python train.py --win_length=400 --text_encoder_causal=true --text_encoder_width=256 --text_encoder_layers=6 --text_encoder_head_dim=64 --text_encoder_layer_scale_init=0.1 --adamw_lr_other_params=0.0024 --max_grad_norm=3.0 --batch_size=256
Rows from block 2 of the text encoder, named by matrix and row number. Rows with one number belong to one neuron. Each number is 500 + 40 x the weight over its row's rms, rounded and kept within 0 to 999. All counts start at 0. Numbers have three digits each. After the name is the row's rms in percent of the matrix's.
# fc1: MLP up (text_encoder.blocks.2.mlp.fc1.weight, 1024x256), inputs 0-127
# fc2: MLP down (text_encoder.blocks.2.mlp.fc2.weight, 256x1024, transposed), outputs 0-127
fc1.906 119:480514497558518462464465511481554495531485545426529497482506452522520509493596473485445490493474528507507450572509490511580452514471447477550489532519487526512492439590463454516476440477536505526493497494456482535498543477519512527470514465473461510486476521501514507546438470522473433485518520402493410507486453543522550441495467471507532432536503529506439504537470551505531526554482
fc2.906 087:530533517488432488485504473474530473476468498477513485518522525495514447539591525443517493519503590535533389526495474491491486528440501480489431504490510542533553484492547518530499627521490552483490557482556508516536485532459528512439441554549405451443504463433510457493529524517508491464519491467491514495467547518481537471472455487465545511521512543537483467525482561509510523566490
fc1.907 059:517486486514437500505542451452538467525518547474453485518473478553494546474525454489509418511491552530437485435469461458508545492385493457512553460459454495565471486553457398511478567487540524519492485460522545518477524551552481515496459578461497506548486529482513455459458461512506519580472467479534500525578513518506502505441486537466479383458515536554493499552551486575495501566520
fc2.907 071:454545568471534529459477444530532509501502480493546423465523523419480502525507574504439571529469512558556455565560481540575472471479542492472478526495483544483431511513492459500500515537546392479489470493532525429538458567472462503505527541497486402510557460541462551507511584543494429430454479439425492442393503547518489562398557517440522436533460460503531522558559522520557472457519
fc1.908 138:541523461616501441550457443511522534508569496544511476492483547578465552444538451447490490561504490496486470522485539542538472446456506481447447496546531469497443552468534540506529567530494483416566469407497497506513475470499525466502493511531510438428502469395509508515500467568560473516570496503477473550441433461549483503421410453461436429543456561481538476489478550502472488520510
fc2.908 141:484491541518473464460436517495486496534549504492461581525501507543521519508456508489548521491500474454433402553519511535518451519585513470474522454502471503458468487491530498505498458541606512452452443431494471627482503414556446452511516501519484490489488519500530450479577559505553555589454464549480514522513500487491449533488557552446534495553475521528541546477511486453520511483548
fc1.909 069:444489479440525471440487468464497550503515475457487501470417458437462487566501475489550523477537506433469534494532528481469509491560496501479507589504473477464468466530526571571426535462448478426569515406468565574534491492525514518542541511507542557516479474507476488525443451483489452588557573509544478541464624466507523455509516566567605509447519544495444483441530468521485494547460
fc2.909 069:498539512410483562428451544511484517504449472507500467468496478457602459534475463483541479476555473511506498534430462496546446508572529503503579534484430511491476507522525510455493487475587522511515518563469538562580548468563520443480499489497515483515542510511520507532447442455477547436533450427542539518506479513521536485513569469427394556493491499532481571545557477458528503517538
fc1.910 134:450588528487469549455540509506458475431483465541525557496533520532525506541558465469470493480553463485542445434546523552520468496494453501477505512475471508475534482462548498483478493551503431509492445499397612559547558520517533531504509539486512540473504524549584563483578577514559511449444491506506542458548535556481510547506471572471504442475458490548419512509507534519519514436551
fc2.910 128:561499516476437475466537416504476499508392519482528465461470522524533480461467534499501447489463550506483474450444542454501473515538550500428415534489548561547520474440470535555512443544522532493524506516463541434462529503529502542578456481558592506591487524554503533501469494447507541473496460503471524494507426581523494502559511471487463504506484423528562527520494431417531540515453
fc1.911 098:528451505559515542546469471515499396532600470519481604536482475484444579448466457463457528524541552465535525531442516493492546458522466439465502455520524487545490473526540564450505485541487462526514482488519461498526523500483465463417466397472497527528498491469544487506518496472521502482565543438456452487483447490518518541480512481544494514506523503497498434567538445481429446503482
fc2.911 095:456534452425585484559496459510542519431532507489642532439485477513504469528501545524536488483454558498482475521473447533541470456506553460499570446490503462523467517425484511524502498508505490495461412520432477473522519496509562512520566507573545472542519548528516521488539461537541502501411436595429503493462535476521480532477534532472488490520540463457563568525531475503537431525488
fc1.912 081:483403456459519456528460503460560518493627490416513528502446532430504445495537521497547534543476536522531494521502423538513470493453532528511495512468520522517461506585436443467462556526519512464474564538530480452500495470484460492542562512470533539514522532431496453509564551501470487481467520469434521540470491511492475467503511435513532473505479485505488564469450482540513482479524
fc2.912 071:517484468434507523504466553549515501430471523484481451493494518466497502527506457560501490487520536548555518526591504496524514500428520504526432507487506485543496548517559512573446577532515502462475537523497488446504516556498530474566550458451468549542518551484536479557415436522524468502488494498517527534494532528508571566477581525491449453532532533420469501492467516494457426571458
fc1.913 159:609539438580524517538512420398562482472481540558475497517548496496487551525554526485573381506508553476502504541540492549424497543470486483454562500473447434464470494463453522497517594514559425535494536525467466481462509514498540599611526474449518491465462415474504491552502532462522447481544515554512520535449469516466437429496507468469490513482502510546477459536437450522554482522472
fc2.913 132:496519523464531480521498487477459401539458500568492492511452499490490508499640494444491477548544598505601564498497519494467558599546499492464480522563505517456523543506501513519596457469458494546484555487468545507515587483471562486540495475531514512517459473518449517484488464467550484469516512518484501474493471580513515487509453542483553465469470468569518508557431504480489554483475
fc1.914 116:474513510447525492530494500540475418488495469433406466505529469548528549529539513529428463468426464428484485519481550505496457488511488492490563467491505510493574507540502532519558500530522548476565521503466518438573537480545517415454504526489453493557489486490461480501518446494485532539467453481524454485423514496499489539437493605500491496428485453445524495516415464527491454591646
fc2.914 123:498508461417475449481536528511511466448534465494446490496587525502492440487496487494527468462561512478514462558536467538542527506443495504509566555493559447499453467512491552483558488482558487477458513548462531465442544499476452504540527520511424343445441457527459439456569475446472501521472601556505486466525497457499504484537493513477536470482460493516534454513515486531576469432568
fc1.915 058:477541492503441515499557562472499454453552462480531542511542552579516514483529513474507454479509486543503484490542537521512434480464550466492469527492522491519458549491538542491521502499461535493468539450435483477469447492581480456452524519474629494487480539471444506520479561480483530446443440518493475565530535513476452485497518414504525545537513540551497555530462521491494434452484
fc2.915 050:466468569434563512575509528470493499450569472510503532495462530482529537406559503492491453512479513458438478504463435580457521507497503503427430543512492584517524548528532525527456530507508484469549521519524442535526482533544529550429462468514498518496459435517469408437469440487601470496478471444531475504449552482452500539467492509574478480529549500428411488462570482583468486430565
fc1.916 059:498464516464499487522493526508550459510446480422472457536455447512461505476508527484486497460498496486386506519605478459459663519509477540515511443568555479481493522514526519463517548550498503463432532446515563545540513503447508518489455535464534500553436479537532469456559524472495524508453491486434487552520436481478463489541490502592477474431438509524430581513592436456489476559532
fc2.916 058:543553445485451512431522586590507570462556453510494454473492468548456512486548491459516481518518459471559506454472513539512504449521513563530510526502467526505459507518501455484538479542550484521565489559522453475476491525529518537426583533529506476541500402545460537535471451442473434454537513463491542542475521509544489510481573520448468466556515585416537432486549480532489429492500